From a checkpoint of a small image classifier.
Model: 40-pixel images, norm batchnorm, depths [4, 7, 7], widths [64, 128, 256].
Rows from block 10 of a small image classifier, named by matrix and row number. Rows with one number belong to one channel. Each number is 128 + 32 x the weight over its row's rms, rounded and kept within 0 to 255. All counts start at 0. Numbers have three digits each. After the name is the row's rms in percent of the matrix's.
After each channel's rows are labels from the 100 images, of 14976, where the channel reaches its highest value: "top examples" is what is common among them. Only what is clearly more common there than usual is listed. The data: procedural textures in two colours, tilted and lit. In brackets: how many of the 100.
# convs1: grouped (8 groups) 3x3 conv (model.blocks.10.convs.1.weight, 128x16x3x3), inputs within the group 0-15, a 3x3 kernel for each
# convs2: expand pointwise conv (model.blocks.10.convs.2.weight, 128x128x1x1, transposed), outputs 0-127

convs1.109 107:104050059123106117110183148136126145148123123106112103129101112133136141126159172102096111120124196152184200077114115124144154136164166099137162113108117133142109102106129123104176145125167088079119102074190133192185111095125137132135155214185091103133126118165147144159136096105113134175149182169123146158128111133134065086097068094115135173135169175200178161171142108079074070122118131122163099132108106161082154098137124113119113
convs2.109 112:122133138068145113157095084169092099114147117110183095116178138139163119115131133093123173094128087124145146073133134160117107126123114144129101127093120088195121153120100161121119071095155173156179064164148163133173151135114158132168159130167163121165132183121232162122169062100145096150146090056060107167164151133130124126174116143142151132089153154186092152137163080166087143168122
top examples: marbled (27)

convs1.58 113:155153123144145128111126086109105100110114146121108138141090076094132086051143139086139142133097150239101201185102079161108133080127118152073109114126098060102091137089153104142113120112127140156111161143106133125108088160129080108153223068144158150124150128135134168142132158150110124123128140145079155152099128160253091153141102150115128162096098089136151117158121134168069107121060160144130140068156123091109117099119115130124157
convs2.58 094:083100141139064107141105170091139174136149122137109076168126150114109086105150125150105206146151151122118137108072103144144078101139196082150162134139112144110113104069114045116186151136181135089100095111140067208125174114153117123118114091124138162105097131136122109176118168145154130097118120143117166185188117246105162066139134109124131156123153134095124142106151109118153164153125
top examples: marbled (39)

convs1.54 107:102092084083117132121104102114119129120119156140120118139174073237094203109138166116075150115100097133111153119157090098149151129083152132195082180073190108175152129159104182126232134138160158177115138129143149145100157065177044137089124092083118104104116120108086111085074096105134128116076146083157117151126113118110119121110118130128121125132117102112065136109149098137111102145105163134153115139123155123166094202114159141123142
convs2.54 099:167101142109124100171167138080136139127083114067106091140147159158109137153128122111151137143119150124146106063125137139102129137148189112180099144110118101144080134166103133054084155103146160125185107125117156139147113097121108125138136122081134138135145156140082162114166126072119161039055164186170116103126178116175133083201144134154083077130156125102058085092159065149111196125153
top examples: triangles (54); rays (41)

convs1.88 110:128156125127143155130117102125130142112133104112103113124137150147150110117142112124132137105148123130114119132113111122085123159143148126099147160128159150129140117136155096140145114102108101084151206118066079164185111085143233072066075231164128118104094152107151139142145115139160088131132156118134132110095155154176126129109153131120144171158135088139102133216095104110166178131107139255070094138178202175129105113143177174146106
convs2.88 096:142120156131139146169149195116101118132121143069106109138112185071159095111122100171154144112159176148141088156126120092115146115107106109147188168136132112143071117121125139104130097129107231104093161169152136145075156075127112151152098062148151131140125079143149128113157127125090148082085124141129172198087078145175096185159054180138162150184114096092096167104164097132145088141163
top examples: triangles (47); rays (32)

convs1.18 101:132125129150131108129104097127114121122125126150117161098115159143146095156098148071127147122146096179088175133099102110127122123124135172081111094121178107167102141080136100065208115208170129145121082093137132125136143081121090117199119131164124085123078109211121221156084094120102126133125172145121118169099146127102118093124196123189124182185100160123053150119071182119129165112146156164142059177127099144092140109146136116108155
convs2.18 084:104126123153143218143111074118065146129118115128152095170044109110202089138151157163063194153085121097084140180150145141078080114097153092148095122192203193137113149093140082136154156118125105145099158122145151166103162155121138132116165126087128135106136135096116100226109141126087119118167090136149156115151121112153116162067113173165153111130155115115122137114103142108165139135104
top examples: bubbly (38); speckled (27)

convs1.50 116:157151096127128100121105098128171117153106127153126133082121156133122143103137092137187134222029226127193128135113111112188103182163068119126109137156106076134084103144154114134147101100132112122090108145109139128136156175126157040160147171135114099125128152120129129123116140127114128120101116107125168120172032218090148155166118153105166102108103128131085086109116108148125090115109179120199155118117135123151143164085194147122126
convs2.50 118:126128104229203096160097106135121116114110115131082122164126132140108168118166115129134106118095153091126116089183110083113118150165180150118140178140117124118126170110140110134160113114159125120168149097136100132179113151143132111255166094122121111156116120169155144144108142129166152139140105143032150152147154147158109131095116159151157151160099142127128137040113128091141035106155
top examples: marbled (41)

convs1.42 093:127138177130096174145135142115215145136074180137110126063219157103036196112096137127109104131171086105112126148111094143160123130165114102138098116158139173161095161093125129166111136167144146112111152129115129164082111124186081130149124100201090170136163068233154087133102130111142099102154125109106110138170081176137131134149095126124118122113139125150069174118128092116136137097198125130076148155105119151122109108164081108142113
convs2.42 089:094111154121084107097123136142216100141088182122184053098158179143124181089149114152128141193090238132147161100066165084154104123144161131091163143159146087090115167128126152110142145155121152121117147139151125124078131158107108127151080109123096162062220089164122136127131107204102100132092143101140149150190149117123135137148161160142161152142126126149154133112126127095115086124137
top examples: coarse scale (61)

convs1.125 109:208180105154077135077189103255188116223006132124132090112095134122154150134108134180149122122121114145135162140078131141147115075146109088088110139122139137140129101171147142154108137125134095093156133104121113148145131147123124110133125115157092145190094157109150136187127107119177179089138123104143181125113156101099166110103117158109095139081107161105113152119184105059124121123107171107143115131132162156123152134111106122115172
convs2.125 106:061116046153067136140141153154110160170087122113121071115123123214166109148127127120121062084169122114129119172143167119143093141141135110132182158169127138092087091168098135129099111095056092087124149172160124118219139104123161128164118106113084104157122145147141128120102101136167107123140107139081045076119179136201135105128133141109130137124127120141140097091153217119160128100123
top examples: bubbly (52)

convs1.99 076:132151128203118157094222125127233167123094095180113098108080131141104157073078117067102147117078073084119108120139094134069149097074075156107114118111146115127127087108123125112098164113084083044096079108117151131108118110115111099100123120120136086096129125106137111097093137119110108101104111088147186140165104175208092098115129104086156083109155131120097119076165115102100169121127084122112119105077140092165116127104115140111111
convs2.99 084:088183149122081125138135070132131069130071090143109134129139106105111162142184123144098157112132078194160152131152095122145146106140130125133128155168089041091098119184156106126131090149115166124152218139200157122082078101113150140138125126095082169133111104113095113163117166164121111165146073132124098162101082089164074092161114147148108148082079104137153092145122103183156057159127
top examples: scaly (43); studded (30)

convs1.1 083:127143104121146101080043057150079144119165097108122104105098150128120162150133121114136149156119209127189175070105186107071138160160172153142135178097202144191143107093113079091124122083104212136150095160106074070040113082111125104084116102083134183146140132125151104123176133097123122108087113121155177136143112149134123105130149088145120128145092157138106113137090126085093098142114132117074104074100102143137135120132097105128110
convs2.1 095:168080103157179187170093131144088143237116129146076109201129122077107071143108074137083100138171133128128191104166109064071122120103151161198171062116097098111125103182168103075106112140132107161136144124107113072147132104151103106108149158145113154158122109139127129132139078128168094112102134118121109092150130100104115098107113088155132138160107116069158075106164127144126153085108
top examples: rays (100)

convs1.114 112:127110170125122107158114104134119077136101130109116117117107110145143108143096076093185176078170145097100186115093111083126105158096108121118123128146083114114099113135135160136059172175095126141159084131176088110170097183160143135134108119174121157154032139169106109189170120154156126116159139133154120184121142075138138117124112097128096126122127110136082147096137135118078059117153148076135143099108159098135171046130217089078217
convs2.114 095:139114120121108116119132178112076121098132107117146149162046189118110167152132149109115107150142101113102150087133077124130133082139073130160096159150088136141156091133126219065155117147079085106107158149122141112100123167188213151113110131135178075152120105133086077106130130077112134126194078115175096103114135125125106105143076114078083085122164124182093120116154134049182120142138
top examples: cracked (51)

convs1.78 102:054108074103162109064059120138127138112115124119140136147152105150133165153172159136163209208114191127154040081113100109178110142140133122109122084137140148134141109158111170102178145144193122115088075164080092126087105150140153129128131134112099108156066114083129088151094115083120180093107112092150119101102117120106107103125104134088137117092117106153091157156122171148116125106112054101168070101107119152087147150107113205168154
convs2.78 093:096145148114082113122084149121183116137092139253105095157104162148169104157127129136120104125139122136140146097105140155094125202120128118146067127119054147089128076172119135085095077071129136124110142151129115165074127099160101113190129155118124100186121109156144107094104118107081172088131148082126123134169121105123098140105166173111079166145116086125137105182044148109124205128133
top examples: seen at a slant (69); grid (34)

convs1.21 089:092103153067067121136122152115127101132121122087118111124100111116151132088103119133126074103125102093142132110105124119059111126103151069136132092119107090101158115115108079102071119102140095076159183100138174077141083126135086106120101073111100114078102110072067139141097131078112172096085159077099099142103083119162096139172180148147212127128185027110070125142143099126123131160080127169111191104180113126090150115154136098137115
convs2.21 123:150121194161137112081099198076126185161137097131115207083156152120130141111131164075107137131130087110152160102108116207134153126107184108116131128109109094119141125136116110141126119121076118124174154145122132082132146155165116089113121154106105140176095168127117084097126114178078156085130168160090114062167142154118114106169133159116145190242150117102152199125154112113083118161085
top examples: bubbly (54); speckled (30)

convs1.13 105:097123123090128140133159132065118144110159136129143109170084079144105074132098121096121156088110158121138167248103066135118057126111102085158160073132133089158170111109123125126092113086122115159154088143142095157101103102113106116128110091128166124116181113096134125111103136146137135134110116133195133108176092060158123087208130082210061024186114082128136115130097123165139152120100115130113115133097099124167129145140143160116145
convs2.13 097:197153164085127112000075113119121135136159169145124141160143176164105079153121110120100155102142106135154116070122114191080185139077123077103128050158151135158154130091143106173137144099099113070169123136109123132107110098132137105105179184129122136131153146138185130065154082164118102140155070089136140165113163089155145098152123135137135150086091152088126126135115127153084122180110
top examples: veined (31)

convs1.32 104:113083105113146170078068148160100113091181176129063151185113093054161207128034148121135136163090072101192122127161158119136102162174143092161124149145149153188144102138160130111060143164136103110108094172109140130099175139108116144171147104085150116092084141236141044148157126114141167107126133116142137094095149166156099116158146096140108125128116126121125125125111137131118123146092115133140155096099117097147145148121075147173144
convs2.32 096:126056147175109127140090186162151110104184179076144099092167165135113147137198155134115133181131196116156131114195120105102107177154161116128152128148131127074061119143086167125160129130064063143099113104089087128119121147108086170116126138102098120138191147136108132144173147112075139160151181112114161114175171119098076136091164104161121100144099157138123155107112152141074080172081
top examples: checkered (27)

convs1.31 116:180160153135122092112082089145160158152103138102121098156198153136121104117100109198169192148126130079069065160206138151118111104069072141173129142088084105115126107125090145135114123138146191235121115112098135073089118122145120101117113104134114111101130120157133145120104095106116131125107135141194154157103139135109091088066061102088104151187166166118106101098145102126162164125150158130121177150162140190163142083108119115090096
convs2.31 113:125189056137078139115154120117197128169123138134154130113151149071113099130074157118113158131122086107107204113092113132128105142105180161134171000114112123126142091153137081105071121134068106125102088144143164116125139134148140154119139175180117146092156133100178130098158181102129109140153188177143160058166107138124122164141149116088107079135182132119109169146140112136193142123130
top examples: spiral (91)

convs1.85 084:156115109149132137175108168156106158074123077094098064126130161141172125135131087118140145092141145157143146126120090119148092062074121120172145114109097144084047149122124190129145106146104136134155121106153128130097121107106102095123150150120130068128094090098107098140093095179086132132123121069093145097087138117088148124098125152107147112092145103115112113090132109094069069095092113041104032067061048103141123159129152162128195
convs2.85 097:118129148094123124127095165143115082151089151146115111156091135130122165131103045174147112143115138105158105164096108126084123129052113120174070105162098123123126131088170095160102170116150126148087061129131077137128142164163118098151142175093196096124111153098106119081099102039139165133108164112139132150157093136175087085061103079118126152107104091135037116104200117090086116128126
top examples: coarse scale (73); rings (56)

convs1.22 115:095136124074125190086117168099141166083158189095145180117133150104098206115186182102129138047123182060137177112136106071143194097153145107114110078168149084120128127124143125100101133127123122142160076096188075160154122100097116116097117096135139113115156110094137118109162124141138122074124130092084141139093121195095136152206132082153076096180121074131144146120117077087108145148149158120124133130130143089126123117115191116154170
convs2.22 122:127159095130134134096147140096201156104110127152142118097131125135065082114099136103120177134104121072093147133115097113177108137096131150129183065120165122107114104143138054123095109113075134122106072106186191090100121111150154175126144158140117162121119124090159125130146180149159127161155185189131121062166124133093081147142089129087137131157160110115078165209155101170221174131107
top examples: spiral (91)

convs1.102 086:093108126164119127129169120103189161006143189098101142132119122178106167147086072095176161103117113123099131134087128152096096138139154148118114139103104115139126063143159139087116126105135101164138109120111113078102122132099155124093141113102101130140151127079131151165123157122115094126093139082140167141003162204083068112086197123124129123072172117159146162083146176081076087145081125154155120101104126158126120131122147105126152
convs2.102 079:154162122082160127083150171131149140123130131065155166069127108089146105141154108108138147158139038161068146071183153129113188082186091065138152173176092139130047166132153120086088132112195123133152186135146111081082073202108119094137128123072125114101135135167107144135171119136135068093154110110114141131163116108136118144165151078111108137083137107142147140107159129146117150147140
top examples: studded (61)

convs1.105 113:118110168134104140148166074122216058154203192031079181108114173117120133150144104122139116126141135137137140099139145140127104133107158132126128081118118121137112136110150105117111150133126125112135146100130102128126122108124139155149115156156132145136146106098150158122106140119127116144107159155151184085193190150013072205140156134122139107116160139133199061133160191034045158124090115102100090134103119126120139121131108124124120
convs2.105 089:180125135142091098130144147135120146106095130143140115051105160219140100085147125064148150124121130094092122129216085150096145109127112154107115134191076144083111169148111126067097064146096138145121120108087166196145133179099142109097118036085097140120155127173089100131096172206134129139138109140120141168140105136169141119136124089189149121091140106109154099133161122183133161119161
top examples: wood (56)

convs1.119 121:076150106123120149147087170116150130085121134155088155114124110130139125129100122174098134129081145136196126128135109117164135152078160123161110109147150115092101075157130110146100127091124177100108167096148121199145154145156119123105114152101192066092180065159066227168122180149122112168159115108134155153134093150146142133108089113103143110123119086106093072113154148144118141160101111151091134081195140210069099159069157094199164
convs2.119 103:083085106156177098083149144124053147095128142104125146142059159109137135135159133127112132140116085116140072097168145090142077112152096140127101087103092142089161145142153240124138131092152094119111085161105127129121133136172187168110076143103190091170107147150170098130093161145149125108121104150128076137119115113127113138142103106116108063128133096207104115195129203099205113125138
top examples: cracked (46); brick (33)

convs1.103 089:157132125194056148107156151140077181155217055150043161110164077096117095105168143135087116114133098109121086088125092104157078120127095121105138146113104141075112103097112129122065132149121135048119105146104133075106109123071117169113108103066109162102081141099138102084107101118129132074127096121119066169155163099135075206137129126082123115145116094147111123132100145140116167131109123102083146109084160083152136102088124108093131
convs2.103 086:140134149229142145063140156167142065138162149136152093151093104070116098141153176162098152148074132140088074133165107119114142150161114111180167099215119085080082149196087096131090163125107136083092167107168078108124125138166116203148173141122141115133101112100083117160112122079133151139147100125134103137123086124126082177113156133172139108135163066160125109093136121158127144150159
top examples: scaly (38); wood (32)

convs1.104 111:110138064110141156144066112177169228197113012110231127137121087100158147146092135129141137117134117140146149112152118129124151095120148120154128105154161105102127146134106152158137143138131140156124122122112176139118122126119089136124147131142119125127148124143112117133125151135106105134146153120156123175165116011124200115104129124135111119163167129118119223153053047121201140123132106101171172134099100120101114093093157131130097
convs2.104 082:156142092128148110078150124152111150113105121132199170077085105174136082101107131113141154084198064129202151094192122123143179150111091143171122146220138148126060187109151136044097104139115128135115137153102124204108104110106137108088164080167135162120095107148118160101121159135153090113119152123120113151118084185154106112099178120187101120125136078132147145143175141137107151119145
top examples: wood (43); scaly (28)

convs1.62 104:105142115145126119130121102123116153101157127135116125197158160119000209155227172125135126104091117167120157133151124116115126124117144198120144118067165128176146176138148104013149154174169135146142131163113141112119090124109131212071115088114120150118136148134107127102118153169119102146154146154124101110107108151133138166112114149157144122136091139103123128143122100128112130129120140156145142148145147150137125092034186120200192
convs2.62 090:147061110097107124220118151101143183097128123109113040179123152158100102155134141119108152092113134123164135119104127135103121097151169149119117107174157114139131096174127129170147077077131255125132157193102202147097125142097101155207119135133152134138113121103121142088111057119116085123125130164197126113132123109149094112179127151157128117136138133115144091128162076158139153166140
top examples: triangles (73); seen at a slant (67)

convs1.26 093:102100158056151147091119083072165106156118121165109133082148109137140134131150096088063130126166128164107133115189121047176136127131057121114151068136157071136104134125096092129121124130132106132130078145197080138091202127115126047124108122122157086135068129103107109107124132110115133096115082113154156142064114146094119057177090145162082095162187198141140111112098140154120133137114184123133134142109184121125138107124166120091064
convs2.26 087:186115117142172101149089104136127117155161111133147093114134174043093107137140154155117104064055146104134131150122102137099173098141091061115169152145096124145142099103196152094107125158137118159100138113144125121132170194092094159101142152149107148170123166123152094174100103189163188173137156101162142090145113147065104131130162106111181085153127136092151213166193146102162153108121
top examples: speckled (35)

convs1.52 113:128163109131121109135080140133116124150119128106152121144145089148093119113124126133048194179111129082162088126201152145146105176065140125124097126119114124104136136146113108125102112130110109135181094173132139116096114050195162112158127199078145118127093138137127099148138110125124143150127149125093042195133118197090198066122188111140121097155072122123155161114144110172097104109201106108086109128056196153112142171095107119121086
convs2.52 084:108135113170200100162096143106124095165120137078121161170172111156166169068139123144099145108108109090092124099111161155169070169079116083120145156139104181095107123103104045063120174110176099128099165099158070156093153150155140106198122136099099127152133064108163099169131150109192150156095092091163128094151099139109146148143107147129153088104147136118089172093147084143164116159169
top examples: marbled (56)

convs1.49 107:136130105071150115114138159132125112134121110139132127144104087155126089104135143114094110164124126147219094136117099167136120121112127118139090168133090113105170108096114203139062126141106157128096164122100190106115115111113173089136147123105113145149068146210053112178110161155129109165097121149137108077214136101188158073129151140106132104115127120120094143147106118161118111154139099100153117098097076132103089217109063216208130
convs2.49 102:120104078127100134118137083102122103211139123103100082101155153086124131143098097111108121110207110096096127098096097122129141114082144131115158101122184098119056149103090061135206071096126168187156130082136173134124128121133159116177107133187142128177157134094174100111152142125173146197145074132135101155141134145117067072141096141162117130098097139134148173129195073142079119145139
top examples: marbled (46); veined (25)

convs1.83 092:135135131182120143098160161114173096161110123154106117101122147117092143123105108111148105134137116161109124144117228164046147148111119075143115099126106171100060139106161144161131119155182145115097120135108081101079176108125061203081118078096111180118104159146128119128153130154128063088141148171125116125108152111099156081117111082149140084140104141170098159088086077145089165143079151104118053127151149131134153174101170148181210
convs2.83 094:170119078073150113159120105089125119161100061093126099184168114092148167117133107068111128113101152120139149129111130112124132156097126137153160103071166135115163172140057123063162131124063132122107122095136146124154151106183167102025122097113153112108148143180128111084099120074176178157148098172157137167116060161137094098077089152101104174125152166160186123159150099127139087116134
top examples: speckled (41); woven (39)

convs1.38 091:107080170103118118131143168139096171081070140142240105151100173049131203134219128097113138104138105130139138150137071162147088109099134152147112169141083138119117130128135142132080082101140152119105179112132137113094119165108055090155192159132111112193058101216136148103129098110114145132123151119101126155106158151117120109102109114148095108122184131107125115101144132150141121137103113108117148074201166127167127161128074084128127
convs2.38 078:122099201161151169155147180142123105135068151111085128089109095168135134143172104099126104142117101095119140126128154162094107106081100141093168099203093065118195158139075196149145072152072079097105157155110125068121142139105130122172058120127076142091110118124135140115153088170102131115168147147128125083151101096104125115085159130158073143086150200103136130106111122060142127153088
top examples: seen at a slant (66); mosaic (30)

convs1.39 107:078157164058210084131162045144135154088181064180148082135151142089152051155168058164112106151085145118119142116098114173088148115101182163106169109139183131099158168091101172108114112108146109113141109155124136157114116099147084140122099148093106169126079169075159145046105129136101158132100131122116176121113163105103135095097171148113142154119105135123141153128147150073145141127172115117103067140122108117102169154111158151112179
convs2.39 102:117078125131149077151043109191167119116162197123138064137143105110126165118124125093115159181112141153182092076167147115175121098123133119122177123121138104084141100149098143171103074132132071096128079096148140111130144157143088157042063117132094161124142107145113126109162150129121114138103149177082154078159206143126135161072144117094150121183091085112136161110169104112093087166110
top examples: cracked (25)

convs1.53 086:139155106086073208160125140145161128154136113122136084111119150104096096115170117115072121102114094117093061144146123125125094128079137160178138126104095143162205101091135105120113131160111114131083116126191132153144100154132113176105094090112155105124165139119118096189127199233141103120110090192086091092120114097097102085168109129086089180144130157143087100111061169122099124115195184181113143156147109131124141089135119124096077
convs2.53 087:142132097069126110146157107132182064036106125147151120106092151166106108149102147136071155082140150138166119087096118085109139150130066103177085102101148095117171136178150146159121152103099148069125126128060145115132152134088133168063130127072124199126139214104119099123098097081132128133100074132111146078135154098148093133167154105075130058108128152188096108124153104140122134110148
top examples: speckled (81)

convs1.82 102:101091098134135114113121116104115103142128104148129097119134137149120118134129110114126085143122145144120117088168134091120126088102106140119129174122191130166144081097109101120145084115079177187091164059191111116129208148108132065170133086142117145124118120094127142142118123123091109136095111110140119143107116148157150137105089102102089141159160158166184151177047175131083156233203147109050209087079157081090126132146116142158075
convs2.82 088:227113115107150131134159201121148116145146104122138119110125073136123082116116174143162098119162205121173087145104116121104135121097150148174180178159142109148108112151143099150086121111148227126098156107123183132137121143133178137183105093110091143148142104140107118104131112121023092123173118097151110137131179092120152103148099153131134184139131049145082165100104159155141105165181
top examples: triangles (56); rays (33)

convs1.74 087:143117149117100097066042069128179160165130165147172171135122090104117136154153148105123124159146142130104163138098131104135099097098105176087142119141088113111119115155195195129193188122167091092109097098151124130084139120104058093117132140096150154148228180170156127179109123069105128072112098120096111107132147101131080116115110123136147128144118112119175148167126183140151125090062068131096100094119113129183163193132159119153140
convs2.74 119:123193133139122152183128088148153122118221133203111088119124102127156089225155136134142121125137085130168105139102124094118107152107086158132123154163159146133127074135173079118114110138105060109136126120089135111120107122107207097085114150143116140148136128169134183107110051129079103090041150142129105170130119118102093032153116161175153156119140127165136138145140111128070131110139
top examples: rays (100)

convs1.122 115:142123108081106109124132141140114092074092101117146097117151119155105148116100156129110153119165134074177089131132114129087111133119128103127122130154121103134130107148103142098126137083168107092148126243128108178083153115121125087136134113147089105173108226137099155037173132119162098142182161184154128114117130146175129147099129113118153134118105080065127118134174122137106135091083159110190150124143074096105163135196092102204028
convs2.122 107:115141140156106117109222162138108127234102182136134147147098145089136102109107110112135117108110103113141146097098096152158133135109136168143136113134090125131128123115129178136117119149124067084102142082148158148079129160195190206000072129159148092173114141131161133140099128136146148152146074149123121099114104117131109148103165148141095056127101096173167134112115188125163134125095
top examples: cracked (51); brick (38)

convs1.5 096:225207137168123143146165137104113104073170126109125079105099117104140079093103112158148167159109152089121161088050105107162074117098118132122169130162143138113154145134111193083145169190145101099086083173092084119087147162125149085177188177139081094134086156118090119111120099136094137096129108118116063128108118087117090101089073095098150132106104095158166162163118154154178174099137143187133141150156126121107141137101138150098128
convs2.5 123:175105147128136078125119178109170130154087150201117126132130093142138067118126226205123133084099093139097141122143120125145077157174154122110103107097102114105174164183117171124156079125152141113140166146179118094107171113151124144089148091136094119152152178151099132129090130125123251146115143128101111109176163104108118173167132129169168140161093102167154116117141135101125044114110
top examples: seen at a slant (75); honeycomb (32)

convs1.29 110:142063094202110110173146100160114078149140110157159126154106081159126124212174116152073086207090062180165140119085100144099064152179144134120086148145123123106128118122135084135104101138114137114078184119070191190111115074130091098115112109099133155139084136103090126130124170117095158127094097128123083110164122099168157123130121178124110172077123100117134141131139124100068143162167160147157143129157139137111109192106127194151102
convs2.29 114:145200049133076090128130117065165132189158096137145168142175121118086110075080178086138160122092062070132180127144136144157114142125179120106158071152145127130141060157123066147097147128136093160098117086133128087131105166135146152100150191113134131127146144137149116157113111115156121146142172185136097074146118147111101159103087103103115139157115070127101167190119117120216123112134
top examples: spiral (98)

convs1.36 110:068145131136118120169106143085174085139096147177123200111217045132055240186114198136071151113157075152144137141089162111132125117160100115124161115119114184132113173103160148136090116135111126145133152118127089126075106158076142083128155144144081214054144069207145119172145135125106124111140130124133132130156103139112115104113135145147116107115117112111119133142142106118139105119150126080129109160132174147097172099156125138129130
convs2.36 095:125103124106148127139245123113140120178075166157102164171138101112126131097146179105124175104087140128095100135136147175179210176121121139093135151100106105104063183150095157095168125157073086182103180106135117090104157145152049136197079136100103098104143148141132146077102117205103116138135143134125084134174117146136148144139137125103113113103105163119119143145066106132086137155128
top examples: seen at a slant (68); triangles (33)

convs1.111 091:153172118134137146138158163121117115086147130101103089128153142117163121100094165089121072078105113091073100105133086132120117085105145077102105107052110096152103175123107101136127119063152097119118080102134104086118141155110133101107085107123121083105126121067121110154135141111116117139115091101153186144139113184202089109105093093158105087080107094080061128126092108081080049092071082103113074067071083147105093081140102105147110
convs2.111 103:173141080098118176128180137156192127111168125132128204209111172083119083090166105142088198132124088191140163168121083152140122197073123145148148167109170106114112117161137122118149094158133159121123105083128118133138110078134126119117152123097129152163093120072111090146120104165128114128181147138153112167131138065111087114124112132127125106120096128111162108101031115153137171174044
top examples: studded (33); cloudy (25)

convs1.108 111:138177124083135154088093115114084116141111122157158128138190183086147152052088151111152177088103170112139130101147164079134158075121139136143093112145142136099118107159191100110164084106135087188159112101210097077154124200142076126169102117137090151130120144169098103128144157186125126152090120090122074102147164099157165111116183127115101191110093113158107053183123088206154107147109149105125115115084120130106127140161113121092117
convs2.108 114:088093113085138113138114114165118099169177155137172093053180149107189118107150078106123175108172119124145148085158121149115117135147039121089118134118136114169075151173124143097182083075152143113171080113117164149189166148143110123141124124093114145159152164096203139117160075105136146172155127050079138182154089129101109117146044164156130144112126130157101134133122126157115151177119
top examples: marbled (34)

convs1.30 101:149121114131127096142118135089132136110104104125100098099133113112141130109129091115146168142080196066182143133118143108119148114138135133139099075145150191158069138165121061124181167150132117114141134131110135115092123158088034117207182215132102153137056147217165192145080140155050138166148178143127112120135129134160117139098132140195173111109157159136172137066141163102176134163127113161118126145098120102113118079156119104132115
convs2.30 090:120105141156131159099128087135151059151102163080106096109093151152126167150162153144075097128102066104080175108089197143060096151144130125172112122159125136140107135092117111109073100128118114125078121125134085110000088131157126063136150140116159146101146150124114086134151132096146088172135117080119156123116157132152149075134149108113141063057098160171159112115166091134139132155114
top examples: speckled (51)

convs1.112 116:134122133142167125093119104139082157170133120055148151138111125145141080150133092098186123127098173146121118108128154143131113110128121132106123139130114128136115142123101135141114118143086095159147062075205184110105126127116176149101098120161067178150073082221219106103130122088139146147112153179127122089113158146112119130111182086123118125118133090106151128084155111158140083096147106075119198186119092093181145067092215184137097
convs2.112 099:113142108151157114137143114106094149077083184133125179153057103121168126081133152169115141106112089047144132120092126129126169062086150134157114120131095137114144113134128235097103077106119108132107132125156121151108144160172145144146091107131186110121143182152118108192135227124161110099096125135078103168117145107128128092130122099068106108132092132146155122185133184093192071122089
top examples: cracked (50); brick (31)

convs1.3 091:080116133104178116118123181126118144126143138115091139097184110092174077128117091136105094101118126113124129105108086113110093108106116143100141081064100152094118137121186146110145157184187128162129123179136126089186120138191147105133146189166119132121164140113093105165098134132137159166127159107145108128109113108141108077100066091067132095102077123131150105110255108126120139150142228125166096144200164147132153165112117110110091
convs2.3 101:137147129052182067178140120104108191093157126131126131172139119120135083089134160107188128195118174163090152058112136131102118135202088114127177094120091123079109082158112144038155103069131106129099066132144132051178092107140114132089108111137092094114145100120108127141154080120151136105126159140107188113134108126170080154120129141167134148152136144068114148144162113110109126086168
top examples: seen at a slant (78); studded (26)

convs1.28 085:122105194154133098159156142119129137101156155088118109118153142148134117094088137126136092109089085146080167162142163146141086130182100128112145137126130137131141080075090064085116108094070132181125119123097122088111070098094088139118103145074095088094085076076099088087027112058127098129106077104159144139115146109179131121116107117089106058116091085085075087106089111077093111145131159171123191143140140162138156150115111173141119
convs2.28 111:181103102108134061131130158083154105101115125155136104064093102112143131110146143137167149177151143112126137053112070181071179153138147124137099187108100137122081164159107119174158067108117031173157083178150103181155131146161181130097154118119165120123177090175133151202114145148174096116075161114130161101136112136115144142120116110099176090148114123131169089143143097143120078132146
top examples: cracked (46); honeycomb (32)

convs1.51 093:108091184089114124062128190122133126107136121107105118126085139116157105102106125115095142101098096109088111143137160113111152181108123136089122135186162116130169110091131092130097099063117121114130139164132112143125101127093103116095136094090130143104130130141101139109150213135200148225207218144115122152094100124071109102107136087140173111147158142044062095074104059082066127153163168141130138168162169110129149134138122133125112
convs2.51 123:100106072085166142112230129116088093070069108152109133069105082087144085148088120161098190156119129102141143134149107133141075101199148165163130120120125130147158091159108122108094148095113130125161099155102166094092145129122112184110144089129150190100139139108122139142073045153121062076111114151138114103117112082160105147143162128137133096137111191162150103163124170079102112134077
top examples: speckled (55)